A small image captioner, trained from scratch: encoder num experts 8, 7.0 epochs.
Rows from block 3 of the image encoder of a small image captioner, named by matrix and row number. Rows with one number within an expert belong to one neuron, the router's apart. Each number is 200 + 20 x the weight over its row's rms, rounded and kept within 0 to 999. All counts start at 0.
Before each expert's rows are labels from the 100 images, of 14976, where the router gives the expert most weight on average: "patch colour" is the nearest of a few named colours to the mean colour under the peak; "strongest on" is what is common among them. Only what is clearly more common there than usual is listed. The data: drawings of small networks of dots and links. In brackets: how many of the 100, against the usual share in percent.
# router: router (encoder.blocks.3.mlp.router.weight, 8x192, trained with AdamW), inputs 128-191
# gate: expert gate (encoder.blocks.3.mlp.gate, 8x96x192), inputs 128-191
# up: expert up (encoder.blocks.3.mlp.up, 8x96x192), inputs 128-191
# down: expert down (encoder.blocks.3.mlp.down, 8x192x96, transposed), outputs 128-191

# expert 0
patch colour: white (26 vs 7)
strongest on: chain (50 vs 11.1); grey dots (33 vs 8.3)
router.0,247,222,177,226,206,178,202,165,219,213,213,198,210,214,200,192,216,181,221,163,188,251,209,250,197,213,205,209,201,213,173,155,194,200,209,233,168,204,193,187,230,201,206,178,209,192,185,169,234,242,196,225,215,191,189,188,221,195,204,173,204,192,189,201
gate.0,203,197,193,200,197,194,192,212,231,189,228,172,221,189,219,213,223,220,210,182,234,185,192,207,208,227,195,187,216,209,209,211,215,182,235,190,225,184,178,234,191,180,169,191,158,197,195,217,196,198,179,193,214,225,206,212,223,209,191,192,209,209,236,188
up.0,219,203,171,204,191,217,208,198,215,228,244,199,188,211,200,181,175,219,210,185,209,178,208,188,194,209,201,182,167,243,181,212,220,213,234,192,208,191,184,190,188,175,161,186,193,184,190,175,224,197,213,219,203,195,217,221,218,206,208,184,198,224,191,190
down.0,213,217,175,217,187,217,200,169,213,210,127,163,203,193,229,187,207,199,215,211,179,207,221,216,189,192,218,221,181,203,169,187,197,196,238,210,187,209,199,177,207,200,214,196,181,184,190,201,200,200,173,235,172,216,173,191,225,223,173,214,195,203,215,173
gate.1,210,189,166,202,201,189,193,263,180,235,193,175,220,224,202,219,209,216,173,212,199,200,210,202,182,180,190,221,223,186,217,201,248,213,174,199,196,189,229,208,176,203,181,185,212,169,183,225,204,177,168,235,178,210,217,212,195,206,200,208,181,195,164,215
up.1,190,196,197,211,198,212,186,200,230,192,203,232,202,206,209,173,174,193,236,203,216,214,220,208,218,195,215,199,187,185,204,190,181,196,235,175,228,199,192,212,206,214,214,194,206,228,191,186,203,194,205,156,210,200,217,209,153,237,204,183,202,220,239,225
down.1,225,227,190,200,178,197,197,183,212,211,194,194,214,213,239,214,207,184,223,184,193,179,201,160,200,218,202,173,233,212,204,219,196,174,187,213,214,165,205,204,214,168,189,188,207,213,180,192,225,210,213,188,200,192,201,192,224,206,184,188,166,180,199,186
gate.2,205,188,219,184,205,194,190,200,197,218,207,213,210,210,234,202,170,195,198,176,218,218,183,205,199,170,185,214,200,230,210,204,241,181,211,239,179,216,177,211,176,205,162,221,199,193,225,200,162,211,227,186,182,211,231,211,194,217,199,209,215,199,209,197
up.2,230,164,201,203,205,198,190,202,213,203,185,236,202,204,219,191,190,206,205,168,194,235,194,222,181,187,164,180,201,234,194,233,233,199,224,216,156,216,166,191,197,199,154,215,187,201,220,213,165,199,215,186,198,197,225,224,179,194,168,190,197,188,212,189
down.2,151,187,227,242,200,171,165,195,190,220,210,212,236,212,228,177,165,159,215,185,196,217,213,181,231,194,215,202,218,190,196,183,197,184,197,221,226,182,208,183,179,190,192,196,195,205,194,199,190,215,225,183,218,198,218,219,224,204,161,221,215,188,182,176
gate.3,204,185,198,187,189,186,169,203,210,214,166,178,182,179,184,227,189,190,215,157,207,204,223,184,181,202,199,180,184,251,212,202,226,159,183,167,233,175,174,214,217,199,195,204,177,201,197,217,223,176,170,206,191,192,207,182,211,200,180,206,202,216,218,216
up.3,179,210,199,190,204,180,163,186,231,203,183,187,171,205,181,197,206,154,186,178,165,188,214,185,170,190,176,180,169,206,226,197,191,196,209,227,209,208,167,197,225,181,206,185,190,177,194,186,182,215,188,223,219,212,231,200,222,214,209,207,177,203,159,191
down.3,205,195,205,184,205,225,182,194,185,189,193,204,181,231,183,174,202,216,192,235,215,217,149,182,186,162,214,211,190,201,187,196,221,205,154,187,224,221,200,196,218,231,191,179,176,198,210,181,183,221,187,244,229,185,196,191,207,205,212,183,209,226,223,228
gate.4,180,243,209,207,211,226,194,215,209,189,163,172,166,226,187,199,185,208,219,177,193,172,245,215,202,219,189,195,181,198,183,219,195,209,198,188,187,236,162,182,198,189,173,204,209,223,222,205,212,210,170,247,194,170,211,227,189,174,238,206,202,239,172,226
up.4,196,179,166,224,203,230,195,215,187,172,215,220,164,230,208,193,173,207,211,205,191,189,218,188,212,231,209,182,204,207,175,204,185,192,201,218,170,174,173,164,225,172,195,199,189,241,184,195,198,188,212,238,199,168,194,200,194,205,223,200,206,210,204,200
down.4,214,177,218,171,219,188,166,202,197,207,148,182,218,204,191,204,227,186,219,199,208,227,181,183,183,178,170,216,171,238,235,204,166,207,182,212,255,195,216,222,206,205,210,214,207,191,242,171,229,211,197,160,208,216,203,237,209,160,207,208,217,209,167,174
gate.5,184,228,205,210,185,191,197,167,169,197,184,212,182,193,231,183,190,204,218,203,202,203,206,204,221,218,193,183,193,190,173,200,219,213,224,202,194,201,215,197,169,174,198,210,172,189,183,191,203,201,157,222,176,242,222,171,238,194,170,206,207,174,222,187
up.5,226,201,225,215,198,185,216,190,152,202,209,207,213,214,188,180,168,168,194,223,218,177,177,193,210,193,217,218,201,223,233,194,184,187,185,186,203,194,193,205,161,196,181,201,223,207,175,184,214,199,173,193,159,181,184,208,220,198,247,219,201,213,267,225
down.5,200,257,178,190,203,198,210,253,203,195,198,222,246,234,171,228,214,191,235,199,225,217,191,220,199,192,200,189,189,204,196,217,205,200,192,145,193,225,187,197,214,203,197,237,215,208,178,222,174,182,209,193,224,209,199,204,221,179,198,195,202,180,193,170

# expert 5
patch colour: brown (55 vs 25.9)
strongest on: laid out on a circle (86 vs 49.8); loop (44 vs 11); kind: chain (38 vs 11.1); white dots (37 vs 9)
router.5,200,262,193,218,212,164,210,178,198,173,233,212,208,211,234,206,206,196,157,180,148,200,220,235,192,197,191,210,202,188,188,183,178,214,196,212,182,235,191,203,226,208,194,199,198,177,216,194,215,203,212,199,225,154,205,186,218,169,210,204,174,198,172,200
gate.0,178,215,162,210,226,194,185,208,203,199,173,238,186,197,174,181,201,223,216,223,166,166,210,204,196,205,186,204,198,175,270,197,181,228,211,201,217,214,202,214,225,196,204,185,211,229,187,210,201,169,196,177,185,223,183,215,193,192,238,186,193,206,184,205
up.0,211,186,226,190,170,174,183,188,211,222,218,208,242,186,206,225,197,209,225,190,197,225,183,178,172,172,196,208,183,225,175,212,200,177,200,239,191,175,214,227,193,191,194,197,215,217,208,200,201,195,197,233,221,210,199,210,176,182,219,192,202,194,186,187
down.0,243,173,222,211,223,214,212,217,242,200,190,187,188,228,213,201,197,228,200,228,206,169,195,195,210,196,180,174,219,215,197,190,220,225,197,201,201,200,242,199,206,209,203,223,187,179,212,214,200,182,194,124,187,233,237,223,184,205,232,197,168,198,193,180
gate.1,200,186,172,189,213,198,189,207,215,205,189,202,198,218,208,233,234,216,188,210,187,166,209,191,216,192,162,195,236,203,186,191,177,243,187,197,195,185,204,206,210,206,213,203,207,173,183,200,232,181,212,218,185,197,226,207,206,187,177,187,190,209,193,175
up.1,189,214,197,201,217,196,187,221,198,175,202,223,180,208,208,214,192,169,231,176,186,200,200,245,195,185,221,186,217,245,188,204,198,205,196,198,164,212,185,178,194,221,191,224,166,199,167,183,174,200,216,203,213,220,221,203,183,201,220,183,202,235,199,233
down.1,216,245,179,204,215,218,193,218,207,230,190,208,195,187,229,185,216,184,166,182,197,185,211,228,178,237,183,208,212,219,228,178,172,223,227,222,209,175,175,197,208,198,255,200,205,216,181,230,250,187,189,218,209,214,213,216,197,192,203,172,188,180,193,189
gate.2,204,227,206,201,179,176,215,231,192,170,199,186,172,201,222,192,187,168,160,188,190,144,195,210,226,204,193,196,187,188,187,211,172,217,214,200,217,207,185,214,251,189,186,213,159,162,223,216,205,187,177,199,209,179,207,205,203,189,223,185,228,209,203,214
up.2,183,208,198,169,190,221,225,175,174,209,183,179,215,196,195,214,176,201,199,231,200,204,205,194,215,160,194,216,181,177,188,207,218,213,197,179,180,202,257,206,205,200,238,180,196,236,192,190,196,218,195,213,202,186,170,209,177,207,190,206,206,218,207,169
down.2,219,222,186,219,199,220,234,198,178,186,141,215,187,190,184,212,162,225,184,222,238,199,220,202,203,213,203,245,186,184,199,228,216,219,185,196,187,170,204,228,213,191,201,199,219,181,212,223,245,192,178,182,215,171,170,188,216,195,218,207,180,230,179,216
gate.3,184,191,202,209,227,222,208,197,214,189,206,212,197,171,160,219,198,202,214,162,216,215,189,213,193,195,184,217,192,201,187,185,193,185,200,226,252,202,197,225,194,204,210,205,203,196,222,238,192,232,190,161,175,208,206,221,173,183,205,214,187,200,193,208
up.3,193,191,192,226,227,176,219,183,240,192,179,212,194,194,176,200,195,210,198,179,185,203,218,192,200,220,196,195,187,167,193,195,172,210,244,181,197,182,204,199,244,215,242,201,226,225,216,244,213,223,162,246,185,195,198,207,185,217,183,196,177,166,186,204
down.3,202,185,236,177,203,189,230,147,152,186,215,224,183,208,190,240,194,180,206,215,194,214,203,200,206,198,205,206,211,226,170,230,217,166,171,181,173,227,208,207,174,211,230,193,200,209,201,198,188,194,174,173,194,187,153,199,185,203,200,183,198,190,223,217
gate.4,186,187,191,192,204,163,192,221,197,202,206,151,216,210,188,182,203,215,191,167,199,195,222,228,177,216,195,219,195,212,162,189,180,234,188,165,229,192,224,192,217,192,191,200,160,215,190,178,214,178,212,204,183,174,208,214,216,172,201,222,213,194,227,220
up.4,204,180,212,196,214,207,211,199,178,199,229,199,229,170,201,195,159,193,203,233,198,166,166,185,202,221,177,199,174,178,172,204,221,189,211,198,174,211,206,174,199,228,210,194,214,201,171,177,199,173,172,175,173,208,211,163,200,186,200,192,203,209,200,207
down.4,197,215,196,196,202,201,212,166,220,170,179,182,208,181,211,159,198,205,170,202,192,219,189,197,230,218,199,172,213,204,189,211,165,221,235,217,211,198,192,214,211,192,185,219,201,147,198,208,194,207,199,243,220,193,187,222,190,219,184,200,194,217,220,162
gate.5,247,162,229,194,203,215,183,238,207,198,176,184,197,187,215,211,195,198,211,170,196,224,208,203,236,185,227,183,182,211,207,193,189,172,246,207,234,177,222,198,247,197,207,232,194,185,221,200,188,204,209,211,143,179,214,193,207,215,178,215,213,213,242,186
up.5,167,213,174,216,198,190,245,200,217,207,221,202,186,211,176,179,205,186,206,235,175,224,188,194,209,238,177,210,204,191,232,205,210,215,165,176,215,222,179,199,161,240,207,188,182,193,150,204,204,201,182,185,208,200,191,196,212,194,222,220,244,192,179,215
down.5,195,185,196,249,194,210,196,227,202,203,179,199,212,168,175,171,202,209,200,201,255,213,229,222,190,236,208,227,179,226,241,195,217,201,223,190,167,198,246,213,235,163,197,186,198,222,212,205,207,190,210,190,176,213,203,198,206,171,185,186,193,226,210,185

# expert 3
patch colour: grey (72 vs 37.8)
strongest on: laid out on a circle (89 vs 49.8); nine dots (77 vs 17.7); kind: chain (38 vs 11.1); purple dots (37 vs 8)
router.3,216,221,215,204,193,185,194,198,208,189,229,204,208,200,233,189,167,203,202,223,166,221,249,237,174,229,208,176,216,213,218,180,200,197,212,209,208,209,204,190,256,172,176,179,220,210,208,235,175,228,205,205,185,188,182,216,200,244,197,162,179,192,222,177
gate.0,186,239,241,222,222,181,183,235,226,203,218,228,213,181,211,200,179,216,218,210,202,212,199,181,234,204,187,206,207,216,197,193,225,156,219,175,169,229,200,208,197,203,198,158,231,222,186,178,185,201,230,200,191,229,208,201,224,205,203,211,207,204,219,179
up.0,212,167,185,169,177,203,217,203,202,196,152,216,214,217,167,204,206,218,214,171,172,174,206,186,171,187,194,220,183,200,164,220,220,209,193,194,215,194,198,211,202,213,208,189,221,223,163,188,212,186,151,174,200,206,206,187,218,185,176,170,200,171,196,224
down.0,188,220,203,197,224,243,219,208,205,184,186,208,201,171,189,215,208,189,186,212,183,209,199,201,217,225,184,195,201,225,229,228,190,229,186,174,201,197,242,156,159,230,215,212,175,217,233,204,183,208,224,157,174,221,233,206,162,185,211,179,188,176,174,193
gate.1,208,212,183,200,161,183,241,183,207,212,204,207,163,188,206,206,183,187,216,221,196,210,184,235,217,211,191,213,198,190,208,211,207,208,187,183,181,198,207,223,208,199,175,201,228,175,179,204,199,253,202,206,231,191,221,175,218,194,226,209,158,181,201,189
up.1,176,209,202,190,186,201,211,201,205,188,171,222,220,211,185,183,166,213,180,177,190,254,210,179,211,204,190,185,189,197,236,230,204,191,212,200,186,215,195,211,193,188,202,202,209,212,149,165,196,243,240,190,224,188,198,183,196,208,221,208,197,230,193,198
down.1,204,208,181,198,210,162,168,222,212,227,188,222,202,185,215,193,209,218,167,192,207,219,183,218,176,176,211,177,186,184,199,191,179,146,222,202,210,188,164,206,248,176,201,204,181,211,192,155,197,224,171,222,190,216,233,190,191,234,178,192,191,215,185,171
gate.2,214,153,172,224,190,196,171,203,232,245,203,181,205,204,193,203,203,215,210,204,215,188,225,194,217,235,223,212,188,193,201,216,219,217,207,188,220,206,191,188,208,201,217,184,187,175,133,214,227,174,191,209,190,216,206,198,183,195,219,197,217,194,210,226
up.2,203,237,195,185,211,204,192,204,212,185,208,176,205,179,232,219,232,176,190,203,194,190,211,222,210,226,185,216,197,215,260,198,177,170,200,196,248,196,197,202,188,206,194,224,197,177,229,180,206,198,216,204,214,171,198,218,221,199,216,207,187,202,167,207
down.2,165,199,241,206,176,210,190,225,204,229,204,213,175,186,238,183,214,147,169,212,167,196,181,221,219,207,204,163,212,202,195,215,202,199,234,214,215,186,206,211,176,201,201,201,204,201,189,229,198,196,212,197,186,177,173,178,172,215,201,185,219,228,179,195
gate.3,226,179,205,198,205,171,209,198,186,202,218,214,211,199,197,186,202,204,182,193,210,225,189,209,208,197,210,223,202,200,205,187,178,192,201,214,233,220,186,211,209,211,216,212,177,205,173,195,205,146,205,216,194,240,215,194,234,183,200,189,202,230,179,176
up.3,252,198,166,188,190,172,180,241,198,188,196,224,185,214,185,202,163,189,181,219,211,214,213,186,176,204,189,209,224,209,202,214,148,228,196,197,195,234,193,199,181,211,180,197,231,181,171,221,214,177,220,191,157,209,205,235,234,179,243,192,202,222,223,162
down.3,177,176,224,166,222,185,211,194,189,181,209,177,168,183,196,196,202,176,194,194,164,213,210,220,235,202,205,205,209,207,168,186,202,216,235,211,223,208,225,173,201,174,193,207,233,215,186,211,182,210,171,234,185,206,203,186,209,192,200,212,161,187,229,192
gate.4,177,253,215,198,203,222,208,176,188,229,200,198,173,188,199,171,192,210,215,231,204,203,207,208,195,162,196,186,216,204,248,194,207,234,204,197,172,219,176,172,160,222,196,221,210,212,198,175,240,214,203,195,190,223,187,202,202,203,205,207,187,199,230,199
up.4,183,212,197,175,205,162,206,229,221,182,190,176,241,159,210,190,243,216,176,159,228,229,190,209,202,230,203,197,197,224,196,213,214,213,231,193,249,168,191,203,187,222,199,218,212,219,217,175,186,203,213,204,205,211,234,184,181,203,194,194,195,222,210,185
down.4,186,221,224,227,189,209,214,217,160,168,206,195,219,200,207,198,206,202,202,198,197,209,206,184,195,168,214,194,212,195,190,225,186,230,211,219,221,203,200,211,213,230,166,187,232,183,224,172,140,192,157,205,192,195,194,203,176,194,205,208,204,174,202,185
gate.5,200,165,191,207,206,172,208,214,168,189,186,215,220,202,195,221,219,174,202,175,254,198,197,182,216,204,215,244,222,193,184,203,169,168,167,206,209,193,195,226,184,191,231,225,206,221,181,194,227,238,179,190,214,200,207,205,222,223,169,211,187,202,212,176
up.5,209,194,188,199,194,188,216,253,182,198,228,192,220,192,191,245,183,208,218,168,212,217,226,197,179,207,194,212,221,197,221,165,188,205,187,203,149,205,212,185,207,188,252,227,236,227,189,195,203,231,201,185,196,217,185,213,185,212,161,182,203,199,200,190
down.5,199,253,194,200,175,249,192,225,227,218,203,223,147,192,221,211,207,194,175,243,193,200,213,188,206,148,208,209,204,209,216,218,188,217,216,194,231,209,197,171,169,185,209,193,168,183,178,209,230,207,230,166,209,221,232,203,197,182,232,175,193,219,174,221

# expert 7
patch colour: grey (63 vs 37.8)
strongest on: black dots (83 vs 8)
router.7,237,242,163,204,215,216,187,185,209,209,214,194,213,198,222,201,222,193,207,220,216,187,209,218,212,217,205,216,198,230,223,183,152,216,224,223,220,201,209,190,218,214,176,206,229,185,217,180,212,208,215,243,220,192,206,201,167,167,194,227,220,203,182,185
gate.0,197,217,234,190,217,200,165,180,190,213,213,226,216,191,204,211,213,219,194,206,203,177,177,172,215,183,161,231,202,205,192,185,157,191,224,224,223,212,204,202,162,136,223,197,211,209,184,217,206,230,222,219,203,242,210,193,187,211,184,218,205,205,192,181
up.0,206,205,220,204,201,192,189,180,215,207,191,199,196,182,212,197,192,228,200,191,223,222,183,202,191,167,168,238,207,206,196,199,148,185,210,206,224,194,187,185,175,155,220,204,220,177,196,226,214,204,209,205,215,226,199,209,182,201,191,195,204,216,192,158
down.0,199,225,201,228,186,229,191,220,196,225,177,221,200,214,215,229,197,186,235,187,199,224,200,203,194,175,233,203,202,142,250,192,226,227,200,179,235,186,184,186,186,209,188,189,207,193,211,184,193,199,176,227,230,184,200,169,179,183,189,237,224,186,192,187
gate.1,190,177,226,195,185,213,217,172,217,218,183,164,148,201,198,193,228,198,186,205,211,207,167,151,201,178,178,157,213,202,221,196,195,230,225,186,186,184,229,172,191,175,221,194,178,238,203,221,229,180,250,187,172,239,226,194,208,229,215,180,198,206,214,158
up.1,194,232,197,232,192,176,210,197,195,223,176,185,186,204,192,181,198,193,194,248,213,210,180,200,187,183,192,195,194,210,181,156,215,185,226,213,221,218,190,184,159,214,200,189,209,220,209,212,187,161,201,213,193,190,168,220,211,253,234,195,214,212,235,207
down.1,219,242,214,195,200,192,199,235,200,181,224,171,206,207,161,216,197,202,200,232,201,183,174,164,198,184,187,231,165,187,215,216,196,181,217,201,223,195,202,203,226,199,216,221,203,236,204,181,185,201,188,183,143,209,180,191,221,164,200,238,214,186,197,162
gate.2,201,199,208,204,197,201,221,220,215,183,181,180,187,181,177,220,245,222,228,200,217,205,183,190,186,183,218,177,212,172,229,232,187,247,212,192,205,193,188,213,206,163,179,214,192,232,236,197,203,187,206,237,234,214,217,201,227,172,167,211,199,165,163,198
up.2,197,179,195,196,230,180,201,190,209,202,205,182,226,202,205,214,205,176,216,163,184,217,189,189,229,206,214,224,191,191,176,214,170,191,212,226,183,184,186,206,158,187,173,177,215,185,204,212,208,202,184,226,196,190,202,231,199,201,233,181,158,198,240,209
down.2,202,208,205,180,213,220,193,197,186,208,223,147,200,190,179,218,203,164,236,163,189,166,192,175,229,213,234,235,192,174,196,169,208,219,196,226,166,209,193,148,194,191,214,186,177,176,209,214,164,212,208,209,221,224,237,200,198,193,214,232,198,198,205,170
gate.3,176,173,193,204,211,188,222,215,205,199,190,199,228,210,183,231,208,192,182,199,205,242,182,187,189,140,231,203,168,188,190,200,208,185,181,241,179,203,212,218,156,204,268,220,195,194,223,202,211,212,239,199,185,170,168,197,148,215,164,225,172,217,192,202
up.3,217,223,218,182,212,196,212,184,245,217,197,212,172,155,210,196,221,209,173,220,226,219,218,211,239,211,209,225,183,214,233,223,171,178,201,170,157,216,236,221,206,243,233,194,193,181,207,211,161,177,209,185,214,233,202,224,227,187,187,197,210,188,224,184
down.3,191,198,195,218,183,189,213,201,228,222,208,167,173,220,215,201,185,215,207,197,235,218,235,220,221,194,200,201,236,196,192,182,168,189,191,179,194,208,212,197,207,231,197,195,230,191,186,178,200,206,199,211,223,207,204,202,203,201,200,206,162,187,179,191
gate.4,191,185,202,215,215,193,185,165,214,223,175,227,196,191,217,214,249,241,176,199,210,210,184,201,194,186,175,193,195,183,209,208,215,202,200,220,205,192,202,197,156,199,178,200,208,179,200,176,200,200,184,269,181,185,221,200,162,172,166,204,178,177,211,179
up.4,225,206,217,212,208,187,202,201,193,203,192,202,163,196,202,200,250,227,175,211,196,217,173,194,206,194,174,194,198,204,204,212,193,232,174,211,207,201,203,205,156,167,187,178,222,184,224,159,164,186,196,229,226,169,205,193,190,154,201,216,209,198,213,211
down.4,207,191,232,198,192,172,195,156,223,217,188,205,241,195,217,213,169,194,200,220,218,153,197,186,240,207,191,232,210,196,198,174,206,178,179,186,178,198,166,219,210,228,233,191,209,245,199,205,175,167,200,164,191,217,182,200,185,220,220,186,174,197,209,158
gate.5,198,197,222,227,210,259,169,230,220,194,198,213,218,183,200,222,201,254,207,212,187,177,214,202,197,194,188,216,176,211,198,190,154,205,198,207,250,195,179,204,197,169,231,178,230,184,184,229,186,181,190,206,188,232,199,208,185,206,219,211,203,241,179,197
up.5,202,212,198,215,184,236,197,209,217,209,194,196,226,197,202,219,226,223,182,205,187,175,212,199,196,186,176,227,206,201,184,211,170,201,231,207,245,229,205,228,208,194,204,181,194,182,183,191,220,207,197,211,224,208,221,193,217,189,193,193,210,238,161,172
down.5,200,185,206,189,208,203,169,199,207,241,188,195,231,206,201,199,207,226,158,194,245,188,214,241,223,181,198,205,225,211,162,200,181,221,218,227,224,187,215,222,211,202,192,206,230,185,192,178,187,164,202,207,164,206,160,216,182,204,220,197,236,219,187,186

# expert 2
patch colour: black (33 vs 10.8)
strongest on: laid out on a circle (92 vs 49.8); yellow dots (50 vs 8.4); loop (45 vs 11); kind: chain (35 vs 11.1)
router.2,218,204,214,191,216,192,202,180,219,206,209,185,213,227,208,192,199,208,219,177,214,211,212,207,167,224,193,192,202,208,202,205,202,179,208,214,180,214,215,146,205,191,177,209,215,215,163,194,205,192,239,167,172,205,192,180,210,224,196,181,222,196,198,212
gate.0,189,152,198,179,212,215,209,184,204,195,209,180,185,208,202,184,215,198,203,239,238,168,222,208,177,224,192,165,191,167,154,221,227,209,214,193,202,195,196,194,206,212,218,213,207,218,187,166,229,192,201,177,191,192,212,232,162,215,189,195,208,193,192,239
up.0,220,172,214,223,212,172,201,187,207,230,231,195,200,199,213,175,176,218,199,208,210,194,205,213,148,190,195,148,195,228,160,185,192,232,198,202,211,227,171,208,190,195,181,198,197,211,224,156,219,197,206,212,185,198,223,226,205,206,169,237,198,213,228,219
down.0,197,180,178,234,189,206,215,191,223,207,199,171,214,194,197,234,195,228,194,203,200,170,195,200,188,196,204,219,177,198,257,198,185,170,209,156,239,223,201,230,185,205,216,209,211,181,215,175,164,213,204,189,182,175,173,197,206,182,213,200,214,186,185,187
gate.1,177,178,215,198,232,205,224,203,211,209,231,186,195,215,199,192,176,183,209,186,166,187,211,167,170,188,214,184,170,201,175,213,197,205,221,183,195,185,198,173,194,215,193,212,191,220,205,224,217,177,188,203,194,176,213,169,184,206,177,168,204,194,210,211
up.1,159,169,194,204,230,151,214,246,208,208,171,182,195,194,176,240,188,221,219,161,212,169,214,197,182,187,214,195,193,190,151,201,185,210,208,184,206,186,208,198,219,215,192,213,214,221,198,158,206,197,194,196,193,204,200,176,222,184,203,227,197,174,220,209
down.1,233,210,184,206,194,185,198,214,221,180,177,226,168,205,196,208,190,159,203,204,176,205,197,191,207,169,185,174,180,212,196,154,215,184,235,205,176,182,152,204,182,219,182,215,165,223,215,198,188,206,206,185,189,198,173,181,169,184,191,206,242,206,233,203
gate.2,205,238,196,201,200,167,208,214,176,194,195,220,227,213,204,209,214,224,212,172,215,182,226,162,198,194,202,211,209,158,192,196,203,206,213,177,168,160,207,206,178,198,218,206,213,206,193,208,187,179,188,189,221,209,209,200,221,207,182,193,217,221,193,217
up.2,171,213,197,197,200,217,194,184,192,184,191,216,173,199,190,180,183,219,184,194,187,219,210,214,195,223,216,166,222,177,198,202,207,153,215,211,236,230,170,224,177,208,202,179,204,171,198,226,212,222,224,199,170,212,181,176,178,185,207,200,230,202,204,207
down.2,188,235,174,178,195,182,204,183,207,231,208,201,202,177,232,204,217,218,182,216,216,173,193,191,202,206,190,195,210,157,210,201,207,228,161,219,195,215,209,181,177,168,194,227,219,241,179,221,206,192,178,229,203,204,182,194,169,246,173,226,247,187,210,192
gate.3,214,202,200,230,185,197,193,233,197,181,208,168,173,221,196,173,212,196,159,181,207,182,195,194,214,200,223,186,226,165,209,189,149,170,200,191,173,172,216,178,184,215,205,182,182,208,237,215,216,182,198,216,222,200,182,219,218,186,191,201,171,198,201,169
up.3,218,183,191,228,170,234,168,226,184,200,207,178,158,200,191,182,184,187,227,233,212,224,177,227,171,209,194,227,205,213,177,234,220,221,172,185,221,198,204,202,219,189,228,220,202,201,199,221,178,163,215,184,200,181,207,249,193,180,221,186,203,212,222,180
down.3,211,206,204,250,189,195,211,229,208,174,190,230,197,195,183,196,209,203,227,189,201,177,213,224,207,192,183,203,185,228,230,208,172,181,174,206,239,222,186,207,168,176,166,181,159,235,227,197,181,221,169,240,171,184,217,191,201,210,242,209,215,171,186,202
gate.4,209,209,209,189,213,196,197,216,202,203,163,254,210,222,194,224,191,230,193,187,193,211,220,219,191,196,229,221,202,156,200,190,195,217,203,143,212,207,226,201,205,177,180,200,209,202,197,144,205,207,186,187,226,220,226,150,207,198,239,202,196,212,186,188
up.4,206,221,190,198,188,194,205,213,212,207,205,171,192,211,216,219,162,195,175,196,190,218,183,216,205,199,242,200,226,169,223,215,229,217,172,198,188,210,192,216,189,178,188,222,232,171,184,171,199,173,211,217,204,236,194,222,188,205,186,206,193,196,249,217
down.4,203,225,207,204,215,211,199,177,192,215,218,204,211,208,190,202,237,196,192,196,223,257,183,214,240,224,247,219,228,185,184,184,201,180,185,192,201,236,201,177,167,207,210,199,185,192,168,188,171,230,154,210,226,213,195,197,199,230,224,210,194,205,220,213
gate.5,173,173,216,184,196,234,186,177,197,130,185,190,186,212,223,227,185,211,187,190,195,205,182,200,187,192,211,181,193,204,208,188,219,203,179,194,210,193,189,185,179,167,223,197,137,208,216,178,198,196,210,167,183,221,197,184,196,172,173,207,203,185,182,224
up.5,199,178,186,149,188,203,184,168,199,202,196,230,195,212,203,224,192,201,194,177,241,176,170,189,203,206,196,242,200,188,158,223,193,208,169,244,210,214,198,228,189,172,197,215,229,186,227,198,202,173,217,193,202,194,194,208,228,226,246,183,209,153,170,208
down.5,233,197,222,191,223,195,189,217,201,186,221,209,208,190,184,211,198,192,169,194,203,218,206,216,173,188,209,219,219,201,185,200,213,207,205,225,206,204,185,203,211,178,165,184,193,227,196,184,222,202,201,212,174,208,190,236,190,209,197,211,215,173,191,183